Weights of a small multi-label image tagger.
Model: arch mlp_mixer, norm layernorm, activation gelu.
Training: 16700 steps, batches of 256.
Data: 197500 training examples, 21.6 epochs.
Rows from block 2 of a small multi-label image tagger, named by matrix and row number. Rows with one number belong to one neuron. Each number is 128 + 24 x the weight over its row's rms, rounded and kept within 0 to 255. All counts start at 0. Numbers have three digits each. After the name is the row's rms in percent of the matrix's.
After each neuron's rows are labels from the 100 images, of 14848, where the neuron reaches its highest value: "peak at" is the part of the image that holds the peak; "patch colour" is the nearest of a few named colours to the mean colour under the peak. Only what is clearly more common there than usual is listed. The data: gratings and oriented noise at many angles and scales. In brackets: how many of the 100.
# fc1: MLP up (model.blocks.2.mlp.fc1.weight, 384x192), inputs 128-191
# fc2: MLP down (model.blocks.2.mlp.fc2.weight, 192x384, transposed), outputs 128-191

fc1.226 089:124097127126127095148117148153130104161151097159142171116141136089102126134075118108151111168147193117126136116132080152132092145097103088150162139099132098121121115153133135115123104115128142
fc2.226 093:148160123178129129128161112115153112099101140144114089173107108145107133084151120156118140103164111127132109123151139111168124156158128128101164127101132131140133179100101112120136124110118176
peak at: centre (40)
patch colour: green (29)

fc1.345 071:137156123131137113127156146128125083149133114094123111165118175100157139054130117141138123115126123142151100105056118125130133142124154129148146108105162135144108137143112114094168135147139137
fc2.345 093:067126142108097135124123152117122150115140131126111149144143143128127092176120117101126133129101157124131142119171122115144191091115121125144109150160101103087109137124117149130134143114124122
peak at: top right (99)
patch colour: pink (25)

fc1.308 095:110097107120130144128113169138136118126120125124081138158124159115111150127079147063149077142133125116104028125136101131119135123141118116122110129118151157136110136121121141144118131136162141
fc2.308 113:122141137131160150134157114082131151107113147114069115137107106113134088123084126103104182086120106179124127136135099139133146116146122156124126133122112167124119159115143186130146145134130125
peak at: centre (32)
patch colour: black (83)

fc1.173 096:116104134118139103127134122134126137146121113148083124132151129111091153158096179081101081135125137142152125154121115132109112161134109072118130151145134113126149155121137096150123157082093124
fc2.173 091:109136181124122120143108113131129145113129152152125095138123134112101135130131176113119132122168133152089165133101141126108134131121138149143122113143112104112116096148174118136145136132145126
peak at: top right (34)
patch colour: white (31)

fc1.46 096:121120135132149103140135116125130136135181109122125068128109083157128135105130108123136121114138174150151135117095131129144117119110131115130156111130140138128138143129108140119157112155170108
fc2.46 115:108117122144115081098097112118133125125140121113139141120128162162124133148154097147145093093134102127118119111132193130127194138115142134151142142108167152132123093132101091080113106121115108
peak at: top right (100)
patch colour: purple (30)

fc1.103 085:128139129129147132127125112139090113127141127115137117158122139144153137040137127144114129108136125136149141142090131120136135147139160087156144123118150141118136121124104107124164133136133148
fc2.103 116:091129102109106116116093145127154132137125124118120142128117143153138120159112114130143107157119127120109128141179137118123162131139118161164101154142118161093149140147112139125139138105137121
peak at: top right (100)
patch colour: black (35)

fc1.19 097:124157074120150124118132124142114123115143130126137077150110129152146145074122111124125113131128131143144078121124108111135132140117131084136139109135134148128142123104113106129092132149129157
fc2.19 112:126124128146128121109145113110121112118155147127114161134154149149164109119125088120090095148124120123127121085132133133127171148116107158144118118156113203105139102148129157113172094149110103
peak at: top right (100)
patch colour: black (25)

fc1.131 109:146136087165113129158136153129116120113141141156144148119143128053124124128095133117145123184140140119138111152118108145134074139122139072153112154137137111130110157128137067128117135147100114
fc2.131 118:156131170110153132130102131151141124090155128132112089118116112106086147131100151127109168122142168163140123126125136158129123171132128070146129102080106082144107137163141116113144159097104085
peak at: centre (51)
patch colour: brown (57)